Weights of a small masked spectrogram model: norm batchnorm.
Rows from block 2, named by matrix and row number. Rows with one number belong to one channel. Each number is 200 + 40 x the weight over the matrix's rms, rounded and kept within 0 to 999. All counts start at 0.
# conv1: bottleneck pointwise conv (model.blocks.2.conv1.weight, 96x112x1x1), inputs 0-111
# conv2: growth 3x3 conv (model.blocks.2.conv2.weight, 24x96x3x3, transposed), outputs 0-11, a 3x3 kernel for each
conv1.29,211,183,204,178,156,223,203,212,222,201,82,279,252,168,247,202,264,217,168,207,185,300,31,210,197,228,161,205,221,161,189,198,198,199,139,163,126,172,239,189,172,234,194,197,219,229,220,212,300,210,183,233,162,203,247,175,173,201,181,175,241,225,233,162,164,184,157,232,274,202,173,193,206,180,181,187,253,156,194,173,196,227,242,150,144,228,214,232,232,125,226,167,196,199,202,217,212,281,241,237,225,158,235,181,242,261,197,194,165,168,191,193
conv2.29,207,166,191,195,199,251,215,216,163,261,266,255,152,206,255,180,210,226,177,208,225,154,212,210,183,196,221,161,223,243,252,200,164,211,243,238,180,174,200,198,156,178,218,206,288,221,213,161,201,217,221,229,206,155,236,164,202,266,138,194,288,229,210,184,210,175,178,209,140,199,201,176,208,189,182,179,161,129,170,188,186,181,183,232,167,155,263,189,205,203,191,228,222,191,214,178,162,206,187,141,161,239,185,155,184,172,183,202
conv1.30,207,158,132,212,254,238,215,175,272,151,131,197,263,201,213,269,179,219,203,282,177,264,203,202,244,81,183,196,169,159,191,188,227,213,206,216,184,163,209,217,183,237,165,153,210,196,172,184,139,226,147,213,240,203,201,207,138,186,127,231,126,189,212,144,281,206,228,183,216,220,277,210,212,183,202,198,165,188,192,155,166,272,244,195,288,245,156,216,194,167,307,268,96,178,203,186,276,226,219,245,186,200,238,204,171,258,207,138,157,152,167,129
conv2.30,241,243,185,140,147,181,180,186,216,292,251,237,242,176,91,206,177,126,184,190,183,141,235,265,185,216,231,222,218,227,172,181,237,189,200,190,208,179,245,184,172,244,208,165,193,184,181,212,172,234,293,138,177,191,140,204,173,232,201,140,241,257,231,204,188,241,191,173,224,200,177,185,200,150,184,203,203,224,233,230,182,226,214,248,214,200,251,152,166,238,225,199,209,182,196,182,171,173,190,190,198,127,144,196,176,151,215,205
conv1.31,196,199,134,185,282,201,191,255,139,194,214,176,162,253,237,147,230,199,153,237,208,197,153,131,257,187,273,268,144,186,229,165,215,234,158,217,228,229,213,238,184,203,215,200,158,237,60,207,195,248,199,119,264,156,166,262,260,131,258,130,193,210,104,208,80,164,168,214,179,243,181,160,188,134,250,156,197,199,140,126,225,165,187,265,186,173,165,197,248,261,155,162,191,181,232,211,226,225,213,194,145,245,210,149,247,208,124,280,235,170,166,100
conv2.31,179,200,253,263,83,155,229,128,217,154,184,191,117,202,193,181,236,160,180,201,154,157,147,152,168,196,187,240,146,169,203,187,138,265,246,214,195,205,209,63,169,245,194,215,263,238,143,240,270,135,176,138,214,280,141,188,185,209,194,141,256,237,205,221,197,206,235,156,238,210,174,220,184,208,192,236,226,195,181,191,206,182,161,165,142,243,147,224,248,164,155,202,174,121,169,205,154,193,221,177,235,245,82,230,263,183,198,228
conv1.32,217,184,224,191,149,230,246,205,231,263,248,143,213,182,138,285,232,146,208,167,188,195,244,173,278,280,226,187,165,208,196,183,197,198,150,140,210,185,121,237,233,173,154,207,183,207,166,228,199,183,164,190,178,211,161,207,229,218,194,221,189,257,203,209,235,140,196,197,216,180,87,157,229,163,195,172,155,179,222,190,122,175,232,221,147,238,169,151,143,174,194,201,274,244,270,201,262,215,171,190,177,231,242,203,255,78,271,289,221,212,177,175
conv2.32,199,199,204,234,208,136,231,206,188,252,216,183,180,188,199,175,156,137,201,183,170,186,188,262,213,188,194,197,191,187,223,216,188,216,205,203,210,209,205,149,202,231,153,170,194,193,233,252,292,220,146,184,135,195,200,208,243,243,196,225,211,208,229,244,212,192,153,231,186,191,217,200,184,210,188,245,237,149,194,188,157,171,157,143,187,172,178,254,224,243,185,202,179,183,217,230,206,217,199,182,219,279,212,218,176,187,186,223
conv1.33,208,194,154,291,207,217,229,242,221,239,196,223,210,267,212,257,221,147,163,231,199,176,174,157,203,266,213,240,158,214,174,228,124,172,212,115,147,201,274,241,236,156,233,219,209,226,210,220,219,199,215,248,174,169,200,195,255,117,122,186,239,221,181,176,242,254,256,171,214,145,176,189,162,147,251,197,251,167,212,223,216,253,203,229,203,187,241,185,246,119,195,189,184,213,205,191,211,172,172,161,198,239,106,196,233,177,160,179,200,187,225,174
conv2.33,210,244,176,199,249,233,197,201,164,212,233,194,179,204,200,165,193,221,193,195,202,169,163,183,196,184,234,210,218,257,210,181,176,225,189,250,181,183,167,232,191,201,182,164,218,199,190,151,188,217,182,234,214,148,173,292,179,141,279,139,187,283,136,226,117,267,228,162,268,137,90,217,188,211,210,240,213,108,205,183,138,192,246,197,191,170,168,172,205,198,233,202,210,192,166,220,204,232,270,184,161,244,92,135,248,183,170,190
conv1.34,166,164,174,165,165,218,243,156,211,213,209,226,186,213,222,240,223,187,164,204,203,210,218,243,210,258,224,202,206,226,196,142,168,225,193,165,267,210,226,237,167,230,158,169,202,199,240,209,180,224,214,165,268,226,188,238,152,179,229,194,188,214,207,241,226,195,227,192,296,198,191,198,81,205,265,155,197,202,226,193,191,201,161,212,224,272,190,138,183,180,228,213,222,206,211,127,138,286,200,230,270,276,225,210,217,207,242,284,209,180,178,162
conv2.34,224,135,126,214,239,224,206,251,207,203,195,170,193,207,199,157,189,169,177,184,208,178,184,205,194,196,191,270,217,221,213,218,145,230,223,186,169,192,214,166,203,219,219,208,165,253,196,177,307,216,208,206,172,222,189,111,169,315,143,195,229,138,215,170,195,219,171,268,225,169,274,196,181,162,194,284,216,200,227,182,206,166,217,207,136,212,233,236,210,220,167,235,215,150,223,244,163,204,194,189,196,206,147,212,266,212,212,212
conv1.35,200,259,145,255,154,186,165,210,220,215,117,207,195,213,289,177,175,221,185,148,238,224,177,184,204,201,224,219,120,167,197,204,182,195,200,111,167,163,171,285,200,183,210,219,229,130,179,200,217,186,191,227,200,214,178,261,144,183,193,172,115,184,207,196,190,187,177,182,216,163,173,180,173,266,165,232,194,216,210,240,160,224,197,198,169,249,174,233,238,282,214,165,243,160,159,191,275,278,130,194,286,180,245,268,83,195,200,235,223,199,197,162
conv2.35,184,239,222,154,204,199,147,219,310,211,249,223,223,251,301,242,252,253,215,207,227,248,212,118,228,238,170,211,238,300,229,226,277,202,140,127,172,131,136,285,200,125,319,218,189,216,247,188,202,205,180,181,193,230,224,226,227,147,220,239,110,159,182,73,123,109,169,198,173,178,253,185,221,197,172,243,226,189,233,211,146,226,248,233,339,256,131,207,123,108,212,223,227,246,193,185,214,137,107,190,219,213,204,254,345,168,181,226
conv1.36,213,168,184,231,249,196,249,193,251,201,329,225,208,167,211,184,243,190,209,188,195,207,239,210,181,249,233,144,211,251,202,194,203,248,230,150,165,184,183,244,207,228,126,200,189,197,206,193,171,244,156,275,273,205,150,193,216,177,270,186,206,175,240,144,222,163,195,191,235,252,244,257,170,215,284,176,278,210,231,183,186,177,163,238,153,156,256,181,164,351,185,128,214,234,182,210,256,70,59,175,214,210,259,215,224,143,151,174,219,216,90,154
conv2.36,163,200,224,210,223,184,172,223,279,227,218,253,243,252,240,232,232,257,190,190,183,186,176,232,195,197,197,201,240,239,169,201,245,225,165,112,228,193,225,165,164,243,225,203,223,173,206,250,235,227,167,126,118,274,200,215,171,223,202,122,151,219,206,208,226,224,196,202,224,164,187,192,210,199,204,273,203,145,198,170,127,173,199,205,133,146,141,243,235,254,214,198,205,189,211,265,165,190,187,194,210,224,203,199,242,201,192,231
conv1.37,183,244,219,203,250,191,162,186,225,214,174,134,204,209,215,214,209,203,250,136,185,196,125,235,289,200,151,207,156,181,145,239,203,191,226,164,208,140,189,196,238,226,212,228,273,184,201,234,227,153,167,205,82,231,167,194,227,173,138,138,197,193,195,187,210,194,191,153,144,146,231,219,210,135,166,283,253,143,180,216,195,232,186,206,168,254,236,232,177,139,216,168,221,261,182,122,228,153,110,291,233,232,104,223,153,192,228,236,133,274,240,244
conv2.37,230,211,179,226,238,208,250,180,86,140,212,210,226,266,249,182,204,261,217,154,223,206,186,219,189,193,221,164,213,246,282,225,249,240,175,214,213,103,193,322,166,165,180,146,203,130,202,232,188,206,224,282,176,102,223,232,255,134,181,262,238,168,267,264,124,228,203,127,206,186,79,225,216,204,206,249,227,197,238,201,129,238,198,159,256,206,209,152,108,171,210,216,215,204,220,206,186,244,228,181,243,260,171,176,161,178,216,249
conv1.38,219,181,169,190,176,211,131,252,192,118,165,230,172,208,218,155,206,192,125,176,208,127,212,149,210,121,210,193,188,190,189,145,210,192,190,173,185,219,176,198,189,206,190,143,193,101,166,217,221,184,194,155,229,205,210,269,166,174,234,132,123,173,213,210,186,227,129,187,211,261,203,164,210,198,159,203,241,168,206,152,220,226,233,211,185,152,203,203,164,228,281,144,241,199,297,223,212,255,226,121,222,239,181,171,175,258,220,233,251,189,282,172
conv2.38,189,184,189,205,200,237,218,190,186,223,223,185,156,198,212,249,216,196,185,181,216,250,222,230,169,178,200,225,203,183,232,177,119,228,229,194,223,185,176,187,183,197,251,226,253,258,195,166,289,164,163,252,252,173,213,210,214,187,185,205,252,249,206,156,149,229,161,165,232,142,170,198,241,257,277,284,326,339,248,230,205,163,195,150,179,230,174,245,234,216,185,167,166,226,199,211,201,165,188,212,231,251,215,246,308,198,192,195
conv1.39,227,222,197,168,172,216,174,230,181,225,132,205,204,252,218,184,189,169,205,236,226,282,153,238,119,160,225,189,156,158,254,200,202,143,231,197,178,230,146,175,216,163,227,204,195,238,220,210,183,174,197,227,152,208,231,167,253,223,204,191,220,248,190,210,168,208,165,219,222,173,248,193,186,185,231,190,194,193,194,176,210,236,203,181,135,206,172,258,212,151,272,106,181,162,172,242,182,146,239,255,182,263,153,200,255,79,201,160,236,230,184,128
conv2.39,208,224,225,189,166,187,195,164,182,233,228,194,160,158,148,248,147,158,143,179,215,142,178,252,177,211,245,143,206,220,201,189,200,188,236,260,179,211,176,195,236,244,146,217,266,161,191,213,229,170,189,211,188,152,201,193,188,208,151,154,314,229,193,199,198,187,151,176,218,208,186,193,167,178,151,173,157,173,179,177,166,221,229,191,129,226,244,207,235,222,185,200,214,172,222,195,155,213,217,140,176,185,162,188,90,190,208,193
conv1.40,221,144,217,240,210,192,159,107,203,234,173,198,237,195,257,213,210,248,193,166,207,231,227,183,177,213,199,214,192,184,211,193,214,190,177,244,144,222,159,222,211,250,184,216,191,200,181,145,224,216,205,161,250,185,183,197,160,179,207,136,198,152,190,227,203,198,165,166,181,197,182,235,201,193,212,199,215,219,220,170,230,213,159,200,197,208,242,239,248,273,150,201,163,202,205,185,207,162,162,163,159,303,177,144,168,176,191,213,208,184,211,187
conv2.40,192,146,244,218,112,118,165,167,290,241,168,232,230,169,190,232,189,241,172,224,176,109,219,182,144,243,221,184,251,204,184,275,281,170,198,211,154,178,139,174,191,186,178,305,201,145,210,139,185,255,179,151,130,210,157,201,209,183,226,185,124,198,188,220,93,268,321,129,207,235,93,176,156,169,200,191,167,237,181,127,169,214,182,224,196,194,158,218,248,192,223,199,172,142,181,184,190,232,177,186,155,207,118,212,304,237,232,187
conv1.41,120,188,221,197,225,225,181,102,167,195,232,119,167,181,174,168,217,180,216,242,194,201,178,223,242,188,177,220,248,190,208,241,187,152,193,201,186,58,217,238,234,272,178,231,150,213,192,248,209,234,167,189,186,218,230,252,221,269,199,216,127,202,287,154,139,175,190,211,273,158,201,257,160,203,136,197,179,137,159,184,267,278,243,169,214,209,253,272,124,151,126,157,173,208,165,134,244,225,245,226,186,164,121,247,182,211,242,207,151,143,237,279
conv2.41,221,196,205,180,173,242,211,196,198,146,194,217,276,238,235,201,219,219,183,166,227,146,180,229,190,187,181,196,183,208,188,165,204,218,220,179,197,150,170,291,215,191,243,169,159,176,185,241,158,172,261,248,274,123,223,190,186,177,220,219,176,175,222,224,158,159,230,197,189,205,182,206,221,207,199,272,251,157,252,205,163,214,172,193,259,179,196,202,195,191,186,203,216,154,209,192,185,219,217,166,216,257,192,173,194,184,211,226
conv1.42,241,128,189,233,220,187,165,283,183,220,140,131,199,226,198,219,213,177,187,174,187,209,268,242,192,201,227,230,215,143,197,89,189,117,187,196,156,158,237,206,187,162,185,208,210,253,149,238,229,229,179,201,226,159,110,233,138,177,222,239,242,157,176,222,272,134,196,192,210,209,225,191,193,128,229,276,211,246,227,142,175,252,242,178,251,180,174,191,154,191,126,179,256,288,146,227,256,223,150,195,161,120,158,181,127,155,203,256,200,70,209,200
conv2.42,203,203,269,161,78,218,185,116,218,131,163,170,255,213,289,162,238,241,202,203,194,138,210,258,189,201,243,185,209,207,171,250,241,186,212,153,179,189,206,187,184,214,187,144,161,150,110,238,185,145,237,197,180,168,278,308,219,256,248,99,184,219,148,215,229,174,228,161,91,221,176,154,219,231,178,250,235,115,224,195,134,190,179,227,286,139,107,207,181,169,206,193,140,174,182,168,191,211,200,147,201,255,141,246,295,178,202,177
conv1.43,144,173,259,179,202,206,220,244,220,137,191,203,141,171,210,199,171,182,202,117,242,145,190,212,213,217,221,186,107,201,235,183,225,147,171,130,201,130,137,184,176,207,180,209,196,169,189,193,249,197,190,202,233,220,227,223,199,201,204,180,253,238,187,208,233,184,165,120,112,171,180,237,262,243,176,172,207,248,177,187,197,193,197,184,139,212,168,178,236,205,173,168,246,103,173,226,164,250,200,156,143,204,213,237,123,211,238,177,214,254,198,219
conv2.43,217,173,187,232,214,215,218,197,262,187,203,217,192,190,215,241,203,260,193,251,282,250,205,67,207,231,161,171,193,162,228,260,182,161,188,154,206,250,253,223,208,134,211,252,218,219,198,200,182,165,169,141,221,225,245,153,277,239,263,371,183,148,234,187,201,155,216,232,183,233,161,155,229,201,201,157,189,244,146,140,161,195,179,180,314,277,255,195,151,157,225,249,242,221,217,160,143,139,150,156,192,189,145,221,295,131,192,236
conv1.44,183,164,203,161,239,147,220,236,194,242,204,199,197,203,188,195,211,152,129,207,169,201,208,205,227,241,185,226,200,190,165,209,171,232,161,158,231,256,215,231,203,187,208,220,199,210,192,223,171,236,197,218,219,231,209,240,158,149,224,162,230,228,213,222,149,189,238,211,249,95,212,164,111,200,234,156,197,161,216,185,189,214,180,273,180,226,150,142,264,145,176,219,176,164,92,191,169,254,171,254,268,286,236,245,230,148,121,277,107,140,151,157
conv2.44,214,190,168,222,223,186,194,205,183,172,187,178,129,236,248,120,172,211,165,207,219,174,208,241,193,186,199,233,228,188,252,234,164,235,207,177,208,248,226,176,227,231,176,210,184,290,240,156,363,263,135,226,169,228,227,116,194,307,152,194,287,179,226,178,217,188,184,240,201,173,199,192,224,236,230,295,261,210,238,219,205,177,191,204,128,154,201,266,259,262,176,232,199,155,227,226,180,213,211,205,207,204,111,170,175,256,201,203
conv1.45,240,190,246,192,230,153,199,218,121,237,198,148,213,162,214,286,272,189,188,194,229,173,183,191,203,225,186,195,194,134,239,261,162,170,170,282,211,201,214,259,216,199,167,261,262,229,158,192,189,205,165,191,226,266,168,194,164,196,188,252,313,203,213,234,215,212,218,200,192,223,213,190,185,189,231,181,182,208,206,208,255,219,242,199,212,176,141,193,184,210,175,219,198,201,187,187,188,148,177,225,282,223,202,115,252,148,115,198,202,187,240,182
conv2.45,168,192,207,175,238,197,156,180,184,197,192,182,221,217,204,238,215,232,180,205,211,160,185,203,178,185,197,199,207,196,197,202,202,189,160,231,209,189,168,248,184,186,192,188,190,217,227,122,184,237,156,205,148,190,196,206,196,227,242,213,186,237,180,177,172,245,226,213,220,191,174,225,225,211,218,245,193,130,228,172,168,249,189,232,204,128,200,232,210,220,215,211,203,194,206,201,194,219,208,204,198,228,141,156,272,211,208,242
conv1.46,225,247,254,206,242,173,166,211,231,182,205,170,189,164,198,220,189,247,201,151,182,196,194,215,187,207,103,254,213,138,202,215,264,208,210,177,148,210,213,148,160,198,173,144,171,179,140,201,168,184,215,252,233,240,217,164,116,183,207,157,194,148,214,298,217,171,189,148,184,258,157,166,217,149,204,230,274,232,223,130,238,225,158,154,214,168,250,253,259,206,218,211,277,234,223,175,225,221,220,66,194,201,162,180,118,254,185,265,182,129,162,140
conv2.46,193,226,264,159,177,267,198,176,156,250,232,224,203,141,189,245,222,270,185,201,250,152,223,278,201,201,195,161,206,128,90,255,274,161,206,147,198,266,223,140,268,216,111,200,150,205,224,148,113,147,289,165,130,110,224,242,235,297,254,205,197,241,219,222,216,193,253,214,148,223,188,171,207,226,157,207,251,212,180,203,219,137,179,198,241,265,184,180,232,191,202,222,149,198,252,209,186,170,172,213,180,199,177,187,348,182,216,189
conv1.47,211,186,175,229,191,241,145,201,213,263,202,261,199,231,197,204,109,208,198,227,224,170,191,174,178,183,192,179,217,219,186,184,181,198,203,201,188,239,144,199,220,176,288,240,237,218,216,182,140,258,214,190,207,231,165,253,224,191,204,237,198,189,226,192,198,255,279,255,244,175,177,245,156,260,259,218,271,211,203,209,294,211,153,173,219,122,218,187,213,227,126,188,204,186,307,231,240,148,119,184,215,53,161,238,214,170,215,176,145,190,190,239
conv2.47,235,215,231,255,192,202,217,200,275,137,175,157,260,223,200,166,169,160,196,185,203,193,188,241,202,178,190,232,143,206,186,150,263,244,153,205,214,175,211,234,145,233,259,183,253,175,130,214,214,209,202,192,186,203,140,252,181,138,273,200,92,244,162,195,173,184,247,188,230,201,205,239,209,184,217,255,191,179,252,192,170,213,263,191,245,219,111,166,199,189,228,185,186,200,184,214,235,194,199,179,165,174,194,125,200,192,190,198
conv1.48,181,251,221,130,217,220,188,228,226,213,273,209,221,187,187,231,226,183,245,197,157,195,215,188,163,149,238,213,256,219,209,166,193,221,225,202,224,220,285,209,185,179,167,206,144,232,144,191,225,191,230,232,259,209,233,194,190,201,219,187,131,181,203,243,225,245,215,187,212,203,266,202,192,195,264,208,272,252,158,201,176,283,123,162,218,121,204,231,135,209,270,162,151,200,263,120,210,138,195,222,136,247,174,180,226,0,207,154,158,177,198,194
conv2.48,176,182,210,186,182,238,186,179,238,236,230,181,217,220,211,243,231,223,211,205,223,162,173,234,195,185,200,114,161,216,128,152,225,220,219,212,211,186,232,207,238,252,246,214,164,146,178,219,175,240,284,174,170,157,252,220,264,265,142,128,236,186,235,199,174,180,219,235,202,170,222,157,155,226,194,182,193,153,164,219,194,195,224,187,122,165,157,238,238,218,175,193,198,149,211,218,125,187,181,113,178,226,150,189,237,172,227,253
conv1.49,275,185,164,168,133,195,171,228,197,270,251,129,184,52,212,242,237,150,211,181,146,225,237,250,242,265,194,168,212,196,243,212,169,226,221,229,176,218,161,229,203,171,171,165,220,185,161,213,242,132,176,228,165,201,200,253,238,222,254,225,196,271,210,316,174,177,204,245,214,197,211,244,211,133,200,235,199,260,184,187,162,215,218,202,213,218,182,175,98,230,205,220,257,201,174,180,183,171,198,255,224,194,271,246,291,161,153,187,221,218,197,177
conv2.49,228,210,238,248,182,126,235,173,193,226,228,212,127,160,172,211,236,220,133,170,193,76,197,315,140,196,228,225,152,206,199,126,165,238,246,239,208,203,211,128,189,278,137,158,228,217,224,263,285,149,89,250,201,191,158,140,169,279,214,181,219,189,167,224,255,185,132,220,193,168,243,208,186,207,176,250,212,126,228,202,148,163,177,193,109,178,215,254,279,267,129,187,175,144,243,237,173,232,202,202,193,217,221,166,93,241,222,233
conv1.50,185,206,196,245,158,191,196,183,157,216,224,215,254,150,239,163,211,171,225,180,172,236,241,246,160,22,202,170,174,219,217,169,202,240,217,172,234,188,200,216,299,154,249,228,210,199,239,210,218,206,193,213,178,223,236,222,187,161,212,193,173,217,180,150,146,182,174,206,193,197,247,166,187,153,225,140,199,205,191,162,209,183,239,234,244,130,200,208,170,202,159,164,224,227,158,193,118,181,254,145,171,186,149,203,208,54,224,186,246,204,156,192
conv2.50,207,180,184,218,98,208,287,135,228,124,141,71,229,219,146,193,155,160,181,230,208,125,199,234,183,203,172,172,218,199,183,198,218,213,246,169,169,169,137,194,180,196,214,210,170,179,136,212,224,117,148,186,252,205,203,283,197,140,216,158,175,195,172,154,185,154,210,162,223,199,188,183,263,235,227,245,218,235,176,147,158,199,267,170,134,190,149,238,243,208,160,210,214,172,236,231,161,212,189,127,188,197,185,225,171,187,161,203
conv1.51,171,121,203,83,135,152,195,242,238,246,223,152,136,64,156,236,136,235,263,167,147,207,285,199,178,279,163,205,228,96,219,213,225,219,158,209,212,194,165,221,177,167,163,219,253,222,165,215,135,220,197,185,242,183,258,219,153,224,194,264,267,199,223,226,291,174,192,154,206,150,196,205,178,203,192,201,195,176,216,197,204,278,243,104,245,182,138,88,163,129,187,197,233,197,154,144,182,216,132,156,233,230,256,201,284,201,193,211,201,207,189,179
conv2.51,228,235,158,220,268,149,167,226,211,142,147,175,181,173,231,209,213,212,174,179,211,174,189,233,205,165,213,204,219,155,156,211,134,155,222,119,193,233,223,184,253,201,157,236,150,185,260,227,262,218,145,228,168,138,207,107,252,287,138,323,157,162,284,220,289,143,136,322,121,169,267,145,179,204,171,235,231,162,226,222,156,158,201,195,167,200,233,265,236,194,152,257,173,131,248,162,154,216,125,191,193,149,168,218,122,137,185,215
conv1.52,166,207,195,237,136,176,255,222,203,183,193,199,191,173,191,208,256,63,234,135,186,248,176,248,239,255,228,252,188,145,232,187,178,201,244,195,215,216,29,204,182,232,172,257,201,247,182,195,121,210,232,177,280,169,185,208,209,220,198,233,190,249,199,115,142,137,146,203,214,231,216,253,217,185,213,197,182,183,223,189,145,179,246,171,196,174,244,175,208,215,235,82,218,194,132,201,196,153,167,235,195,168,184,243,186,154,250,212,231,275,191,175
conv2.52,261,175,190,226,175,136,257,265,278,170,163,205,141,184,228,256,201,209,169,193,226,186,205,225,181,165,149,114,110,93,231,189,136,201,228,142,179,229,252,210,205,183,249,214,184,234,230,202,244,221,49,81,142,149,223,221,200,286,268,259,148,205,206,188,203,165,143,161,150,273,219,186,217,228,117,209,243,138,197,227,121,155,155,146,232,228,232,191,152,183,185,223,223,194,227,237,107,137,149,120,144,185,194,152,159,161,186,251
conv1.53,248,185,290,119,222,176,274,219,210,222,248,168,176,133,190,228,184,274,243,244,201,230,219,204,180,179,226,189,284,282,168,148,240,187,211,225,221,182,225,170,181,195,193,100,111,205,163,198,254,125,176,198,189,208,216,201,148,212,193,154,239,185,144,276,220,208,225,172,222,208,202,201,135,167,211,205,288,214,167,207,177,334,199,85,144,245,187,177,180,196,181,183,172,159,207,161,198,173,216,237,63,206,212,218,207,264,274,195,215,228,161,219
conv2.53,204,185,170,210,189,195,213,164,202,216,223,201,210,209,150,233,241,224,193,193,197,153,225,242,178,217,225,201,217,201,178,189,214,233,251,189,221,213,213,195,233,244,183,185,215,176,185,258,175,147,284,241,130,172,207,95,239,280,129,218,234,145,216,205,219,128,194,286,146,156,201,167,180,191,208,173,146,219,188,162,183,197,210,179,166,196,166,241,271,241,148,194,174,162,229,166,171,236,176,193,227,222,188,206,211,170,207,198
conv1.54,233,173,200,179,273,220,207,271,151,210,210,163,177,242,193,210,166,171,169,200,228,162,186,158,185,247,185,254,207,195,172,222,190,117,166,283,173,159,189,188,135,156,200,133,182,247,210,176,158,168,196,203,216,221,177,207,227,171,114,260,294,202,114,184,182,217,219,230,221,168,189,215,153,242,192,244,298,194,218,223,285,191,191,206,218,146,75,305,225,84,117,226,147,170,227,214,220,198,188,187,267,159,233,268,120,133,235,192,230,224,271,232
conv2.54,242,181,149,229,167,133,187,135,132,129,157,189,226,216,222,209,225,187,215,194,171,185,181,153,185,185,164,221,170,155,228,145,166,216,175,197,159,134,123,285,168,199,209,163,147,217,201,180,191,140,142,232,170,185,191,322,232,95,321,224,158,356,208,257,212,127,251,193,149,211,160,140,197,191,198,242,218,235,189,167,188,221,208,175,251,189,144,187,224,142,232,199,173,243,218,186,227,203,180,167,191,195,236,226,216,208,201,228
conv1.55,199,144,206,162,227,216,176,187,214,213,186,185,139,241,166,218,172,186,190,220,176,278,194,176,212,210,206,209,216,192,248,173,181,218,206,202,195,183,164,218,215,205,200,81,205,209,181,188,146,155,182,238,211,155,170,217,255,235,258,209,166,270,190,181,224,164,173,188,255,208,172,235,207,160,186,216,130,255,174,133,105,206,196,176,215,299,159,196,155,198,227,247,170,146,173,205,217,195,216,222,164,184,235,163,270,177,194,149,171,233,168,155
conv2.55,237,230,227,217,160,130,223,210,214,246,210,218,134,120,109,215,212,170,131,189,216,148,214,265,155,182,215,179,145,182,194,174,174,209,251,259,169,210,241,122,174,269,99,154,225,192,186,238,262,203,177,164,193,227,223,176,153,274,226,197,251,213,206,255,254,238,124,164,175,175,202,195,180,184,159,187,205,151,168,187,144,127,172,202,112,204,261,204,233,245,186,199,205,187,210,217,176,191,196,205,199,139,245,194,46,205,198,174
conv1.56,184,224,198,237,155,206,242,198,182,263,217,166,180,207,175,218,172,212,204,169,210,219,164,196,167,228,225,239,194,210,208,199,141,219,194,237,199,217,150,120,181,236,208,230,210,219,199,179,180,182,239,149,232,166,203,217,248,193,80,226,208,229,214,194,154,262,177,219,173,129,178,183,194,233,138,186,222,138,217,267,184,164,129,178,216,204,227,189,244,221,186,175,252,127,204,179,221,191,206,215,219,238,161,187,173,179,222,158,201,280,222,195
conv2.56,267,170,190,219,189,187,215,193,181,171,183,142,157,203,199,219,214,218,219,236,210,210,210,150,197,233,221,191,165,107,190,184,152,198,203,248,202,202,216,228,225,154,216,245,214,243,168,166,212,181,158,237,136,163,173,290,225,187,254,295,161,161,186,237,175,187,211,196,207,155,219,157,197,145,130,175,145,161,215,185,179,215,191,171,176,171,159,217,222,194,235,232,220,184,179,181,201,235,196,169,174,204,204,184,241,228,232,261
conv1.57,239,221,200,161,212,173,231,150,206,218,170,155,259,154,136,259,198,188,203,187,153,285,230,242,190,219,148,174,255,197,199,189,258,122,119,204,100,116,170,177,167,141,181,169,120,182,243,200,174,240,154,153,158,170,235,221,53,230,162,198,244,176,196,213,232,175,216,147,210,277,221,193,220,176,189,185,195,214,226,133,201,246,255,152,179,205,181,179,169,151,215,192,218,332,271,142,147,183,207,95,221,156,194,219,194,209,244,131,273,114,177,209
conv2.57,148,179,184,94,196,237,182,178,146,251,217,159,382,236,163,266,240,143,184,190,234,139,250,482,176,184,225,215,202,148,132,195,202,219,210,186,211,170,201,249,171,250,197,132,149,210,191,176,171,179,216,164,217,201,243,279,200,112,243,195,118,295,264,178,270,95,269,257,145,225,215,183,225,231,260,193,203,305,152,147,218,187,132,130,287,167,206,216,253,253,170,256,210,143,237,165,182,204,189,203,214,285,199,205,178,191,213,217
conv1.58,237,212,252,196,185,187,232,229,142,199,211,226,200,176,212,147,242,261,194,165,272,175,199,145,246,219,167,208,150,162,193,221,232,192,247,163,218,232,180,203,163,191,226,133,201,229,219,220,243,190,195,184,220,233,193,230,194,137,207,151,219,157,184,226,162,201,174,215,227,173,166,174,160,177,268,192,261,182,207,171,180,193,163,196,139,154,192,242,216,183,96,155,246,269,260,202,209,121,182,245,235,178,144,143,187,188,223,155,207,161,148,181
conv2.58,152,193,235,174,175,188,236,176,197,150,178,175,234,242,256,147,159,175,205,172,199,173,169,244,209,209,178,178,205,205,209,249,258,209,158,151,252,212,159,213,134,239,201,193,250,209,206,185,187,226,231,216,166,181,204,288,179,147,266,180,187,285,222,158,188,147,255,225,174,211,204,184,177,209,249,237,225,224,205,195,214,249,219,117,220,241,220,204,205,194,198,172,194,217,212,238,226,221,205,161,222,268,126,162,229,197,196,172
conv1.59,220,201,129,175,268,205,317,216,184,207,264,221,183,252,158,126,172,174,138,149,190,188,168,152,267,246,245,187,268,244,208,157,203,188,186,260,257,152,201,258,154,121,231,205,170,233,242,222,222,269,174,126,212,181,169,227,264,190,190,191,187,234,169,163,189,200,176,220,221,228,155,278,218,224,256,178,211,182,242,134,266,192,180,236,200,125,208,189,246,229,216,222,162,216,197,47,200,173,131,201,147,156,199,199,232,210,208,223,147,199,162,193
conv2.59,230,209,189,209,151,179,196,153,231,191,164,183,262,238,215,197,184,232,188,201,224,170,183,188,209,231,197,249,194,181,160,191,208,222,197,157,221,207,228,200,187,245,204,147,204,205,187,237,171,170,189,213,216,280,188,260,126,213,283,144,199,319,196,219,234,204,195,204,219,203,218,226,234,220,195,249,211,116,194,191,194,196,202,194,178,163,143,246,202,193,156,166,183,137,186,230,217,239,257,215,217,169,166,174,219,200,194,205